python train.py --encoder_arch="vit" --model="masked image model" --dataset="rendered solids tumbling over patterned floors" --train_examples=195000 --image_size=40 --crop_scale_min=0.8 --horizontal_flip=false --translate=0.06 --method="mae" --mask_ratio=0.75 --loss="mse" --encoder_norm="rmsnorm" --encoder_norm_position="pre" --encoder_activation="swiglu" --encoder_mlp_ratio=4 --encoder_head_dim=16 --encoder_fused_qkv=true --encoder_bias="qkv" --encoder_qk_norm=false --encoder_parallel_block=false --encoder_dropout=0.05 --encoder_inner_norm=false --encoder_patch_size=[4, 4] --encoder_layers=12 --encoder_width=192 --encoder_positions="learned" --decoder_width=128 --norm_pix_loss=false --decoder_layers=4 --init="orthogonal" --residual_init="scaled_by_depth" --optimizer="soap" --beta2=0.99 --learning_rate=0.0025 --beta1=0.9 --shampoo_beta=0.99 --eps=1e-08 --precondition_frequency=50 --max_precond_dim=1024 --one_sided=false --adamw_lr_other_params=0.001 --max_grad_norm=1.0 --max_steps=6100 --batch_size=512 --epochs=16.0 --lr_schedule="cosine" --final_lr_fraction=0.1 --warmup_steps=300 --weight_decay=0.4 --adamw_weight_decay_other_params=0.05
Rows from block 9 of the encoder of a small masked image model, named by matrix and row number. Rows with one number belong to one neuron. Each number is 500 + 25 x the weight over its row's rms, rounded and kept within 0 to 999. All counts start at 0. Numbers have three digits each.
After each neuron's rows are labels from the 100 images, of 14848, where the neuron reaches its largest size: "lies over" is the class under the peak. Only what is clearly more common there than usual is listed. The data: rendered solids tumbling over patterned floors. In brackets: how many of the 100.
# gate: MLP gate (encoder.blocks.9.mlp.gate.weight, 768x192), inputs 0-95
# fc1: MLP up (encoder.blocks.9.mlp.fc1.weight, 768x192), inputs 0-95
# fc2: MLP down (encoder.blocks.9.mlp.fc2.weight, 192x768, transposed), outputs 0-95

gate.721:446498487457449454493497480431529502505521508526478529557466492499465491477515501483493514509483509505480472459478477510508512509493513461516501496524490523498466505504491517499500465540505543526525517478508544505501527496505483506511467480478502516512495512480553477514500509527459445497
fc1.721:462499492474447458513478492445525495503532519500480519538478497483484485465505494499496543499476507511477467481504459528523498485500534474517510514530487533488480489509495521510503491562491543512503514481508534492499508492507505518507468480466513504512489537477571481517500510522439458488
fc2.721:554478537573554578484546521540506526520455504464532489473503486488539531504461502485495488510494452493494525530502511548508528504495494511489487499480433467504511531509469537495510527536477497453491546531489526500498474507497514467459519519478505496515487527507480526503522497499529506499
lies over: cube frame (27)

gate.458:513534503504517533521536469499509531496502520504535484509521478521527483500497530469528495490495514505536544473499504496506531511496540513521500516508490497491499466497519492460511559532455529477463550481466502549520547522483506482525487547489462492502486511503530491490515443532526484466
fc1.458:533473484499514509503478498476440488502485535483508507510499493471502519485546511515502466493544490527446522454505523520483450505534502506476515456484518505529509514490521532498531496562461519486532547523483516544529467532539498528509519501481488436543517476500492504509487490499536535506
fc2.458:497495509492482455515490538509482465509481455518475500515497557500509486498529484510492467491498489510474485519519533536474447494504492510478498479485519547512497526474533481501532476505504479485521431554489526453504474483531486498470454497490503492507516480491425513506494541443466530500
lies over: sphere (28)

gate.615:500480491525536470508521531522476474543527524467545483505496478465502497530518483477519496503506504492481509489479495537486506515508527554471526470480479498485470459529556514488456503553527555469523456525527499529488499485506482472492507485484505536492479489469519453528523501530467490495
fc1.615:521529501501504475490471463497557525476481486546495537498545517552487504473511534508541511519479466488495509507482505457515475450462457456505475513539518494524509481488470496530512522469502467541484522510510519471480494500480542493487451486518462476500509482543519531474421533472506521479
fc2.615:510492480517512456508506545557505523490511494492514489488499479492484506515576510502542521561513498526456511502509516505498485488495463529489472495486487496511462480498514495511432505517505513520530420511552489514527478476500514499474468489498484541525486513469483467509480506523497555516
lies over: torus (27)

gate.726:495467515433543519504506454517460491481503505452535504489516489528478528499497534458507521483483527549482516517510497520512549500503494469526503547546502470498476472489537468510462499526497526479493517501525511505521462519467513515495469517471475543508497537471512519473514475499481514479
fc1.726:504449528499474526495515523499486469510501524514511495511492468484446518540463511496507476497498528531501513481506490486486486495506524485516476516505471498532499506472484462481499497569510476523503481505511514523542478538476527528508492516495516536500496506526502549473525514493470489472
fc2.726:480509490506484472437488581497469515509494477507496497503532505497487500503528502506514506494530508449452510508470509523462525516464477514510485466519512515524522514479491505473479462512486520458485543521495503534490465433546500497517510542504486490492519489469546497535477519515517451470
lies over: chain link (27)

gate.45:508461460500479462535497490482490500504520495518473495520501514454535492465560509477495531491495527527494488499499486511490533487569533495519523520487491536481494535498494512475488477487486512491520503475540511502503562471546439516504516491484490493534474541496502510503498496507501534518
fc1.45:473475504486541488481496514474522494498515554471495468477498504484515489462534544476524505482502480522514521485507495565533519481506514549482496493473506575504502512498531479514514534501507545509518530505532502483553490517503529495518543540495492501486509498442501531515517490499477522526
fc2.45:482534534507537494467518557532477451508469487528521507486511509465520491508540494478499474513509473504524548512473527534485507516501515510532524508513509537501528533570491528493529488518524536483481505519478453516515534531490505500511519510514499497469508488430469504485502497518521511447
lies over: torus (25)

gate.618:543489473506526444501497477508461506470514510505535504534518484500450489498485470511472480508490461525495512490445505486466497482512526501493513515505520558501449460495485536533482485508473543452508466476510462500529489499518525485545500535511505547493536530523512493508494552497501510492
fc1.618:489479526527551534473534471521536497454452493530497492461476496481525550546528486491464510452513512490474494499490497530505498513494531539516551536475499484522470528498505513496515539524465537504487493503526497492445501472528531517457514485475502490510467522535545497503472485508507521525
fc2.618:486472480484494527498514539452494523504501492484472469509490449486556551491528489510510539511480501531521492529535481527543516522491523518483493476495519495502465572508467487534509503512546494488500495501491525503442519514492517513492499469471467478461501508514494478471471481501511507525
lies over: torus (31)

gate.641:510539506495542482487467480509525507550509505496470466531419570495496531457470491490473458524432497514506491514510491508496505527473514471527489508479496511513485492551520511447509469518504493493529519490543522458498500510478501493464483505499516519532523544500533469497487459489482518481
fc1.641:501494476513501481533541497482494490489476513514522492514554477526550485487533546492491494528505493496538497485490478464484480536556506511528519464507518472452505529462473523503509543491509526506483477507462516518502496522450543510508519471489518504499463491512470509526441495497509530447
fc2.641:495491472501536479494498452478503498487499548518506479538474519541498506479506500501427491549475485499546439512510459504473476533461510504514486488495526518478503483522516522483513511537523513509504499519517524491528515522452509470523523502492511486517499526503534486505467470481503539480
lies over: spring (45); cube frame (43)

gate.71:534481513514522528503492474474481494506525539501496550516491527502471496501499478478521546494474515478531490495500506513506507486489532513504480510467512558517473497514507515529527493549530528481539510514468512478523495494515503443520474561520544529505522524518502502552500478472460483517
fc1.71:472470522537502472504517485485525484454452538467461473493501486511492520479474547508497441510484537533445520521509529457431501530546471468541496493528486440474549519499494472482483531476505479482472507505508508528545475496527532535457523467512443454474469506504471526477508524494506522486
fc2.71:481464499502516491503510464482503465470506533458486468505484523543506540489486518476501536560483507521486489523478538474486536521558490454473475498501526506439536508497518500499501495479495537477517464526492477501524478543500513512469475494538460434491514507497485523475516521496494508467
lies over: cube frame (26)

gate.362:482500500514480500506484500457468485566525509499514467483494487498508512519508482495520493555512503518501463488462512525452510515446544482513534538531464539493466501541475509476479506471491512491527470487527450530517493529516515486501499499528525488475516472472475514485518508500487453506
fc1.362:515493537486523489502519485531546502445492455497477508504488537502465476497504499496486458460476512492506543503554496480517490488529453483490484504486528499513533497492516463536532538471474497507468530489486551480508506452507471527490516472424498492503456528524527476524487501508528513505
fc2.362:522501518482514493487465497487562523521531475487511540482531464491502488511530492506508508493485463475482553486498476474489479498476476475504461524490505472502533520483540517523477521477492498517486496514512416477495476478509516482511525485484472534477477519489482484546475499498487517501
lies over: chain link (28)

gate.392:509520491500506510534501471534487514462488503508476487495509503490532469547497493506487506498534518483513537515509510507483515509550489538512484577438502518501490509491498490532491495515521518488458488513466487468486475528459440533532481514482508546464430496491480478531496504503519459470
fc1.392:483497525497506510472483526493507479509521514475527525500460473500491515440498515501525516486434490515501484482492507488517468464479490470511496435561512488493497482509508516496513500498476502506550530510541511528492529463513544455482494470507472456516539485510496517479531506488486541497
fc2.392:531496484483502491514530512562524532453516477508482491477484452501516452556493493501537530487506520480483519507515489569513479512535437524509534585496518501484525551518520513491509505502466526509464500510467484534507488536486479488490483513503483520477512490468499486559510529479541506480
lies over: sphere (40)

gate.38:466550514517515477465506564496500494529485457486517547496484429476517487514525463490538475437506536451527507472548460535499485491489523534512533543463480510476539496545486505501523448523506523520497491502497515506514497510486499528519479478478484519527474507496541491535515481483478443507
fc1.38:484537503527505498471540523464509475510504457471552528515490446475465490512511473464539462457479529471478524491554512521511465478522528494515504518480482486494516500515496511518539478506481550496477469494488494492524497500493507506504476457490495533511451531503548490554480456529512465517
fc2.38:505480475502516525520456501484527479463464536520463481471484543540510499477475540548457540543503493503532484507463495509497533516541521500501498470490495505545488510481481517499441547491480452481516528524500496504450502508508478478481511523496531482479539487506472528440492507461485488507
lies over: cube frame (26)

gate.515:507466459500510505518482503498519467545542464495468464533500507443499544543491567491476466520510502489485482494502509503520514508534504542483517531456549527534472513476490523468507506533540509490533499502482558446517531511468507530497490464516507554473527491517487481501463514500541524511
fc1.515:518479476492497447472515508487543502545511494496507492519495500475541514492468513493478459468513478466510457526501520531515509504520508512486507505437498478467484531471532516492517492536554515498539545493470515485497496518464508453531504540502526513523506468528528491474470523504519515511
fc2.515:507554539503479494492528513489482523438473534502523532473490505560510468487488436513528520484481488516513522503495491506468504478478509495512482454527454480483530505533484492542476513491455495520484527518514470553469445495500507459502513538508504450551471504481523506500542480496445482477
lies over: cube frame (26)

gate.443:498512529506472553450494506511520503515503437494484494500454497512534475556468501500528491493452527548526525458524497488511540497502491524471516457465510490486453521477504471508539494507518498495505485441487527471547493489502514510475508493498469515499492522477491468473511498461472478489
fc1.443:507524513505505510526509526482487568477505534517494511480500480462487480532460525505516500505513495486563532501474491485548506488452478541501519525474509538488543509506470500551515528516486478483494546494451517533474517463507525505554474509466448512518496508505524543467481508536494518506
fc2.443:513524458479527489537505472481522494484516531510482510524525530500484496466491506481482513480515471478476512535525536490510482532456490477519468513511502516497557482535480494480446539518493517509517499552556505505480501475476506474501472482472478512494491488546506501517509483533513521486
lies over: spring (32)

gate.480:499513519504511485489532503571502459478502457504506488536520507514503532514518504456520483521487512524495553502488497488509501490487494523514500518501497490504478506526513460502492540477445495501441467564488530500446451446453471499499465488529484516497510499475521497551456506488458471464
fc1.480:502501458512473510508458487467463548487522518515508499472505491479491432529487475517510541474494521484526443520508493496529512506513489481506517491501504515504529498486489543504532467526518501497549531457488451475511547532527510476510485510490482490479517509511446514469542479496520518525
fc2.480:509515508496524496462548538545498469460506497487518516504519500510530521535531537472514504508443485513482555521498517499500489502469495487536511508490469465502489492486497478484485531483464523481463474565487542499452465472486479489481448499505493526518507488492532482559455514485479513449
lies over: bumpy ball (27)

gate.699:514467508502470492505468517485527503487528516484476530509564476541528500514540523536524510503492496528542536517513489487514528495548487480543502521534505507500509546471485503481520524468531468511555464535495493491536520511520527504509524485493510528545494506503471485524471502479484528496
fc1.699:484467504505474495507489499461484495473496473534486530519539465530538480523520501568534496505528471540527517490498496471507500532506474493508510485537497494494491507452494481483549505490518463483475510515482542467496516526534518515474517478517489541534521533493481489524490525506473493486
fc2.699:487507452496487486552490511489510529506493445531506521546472508468544498468479507548492464500522481492507534479545530473472506522529504540462525506499483502489476454491542469502561511520508461537438521491469519495467508492527498509535515485491466541506464506525495478526511497486455470507
lies over: sphere (26)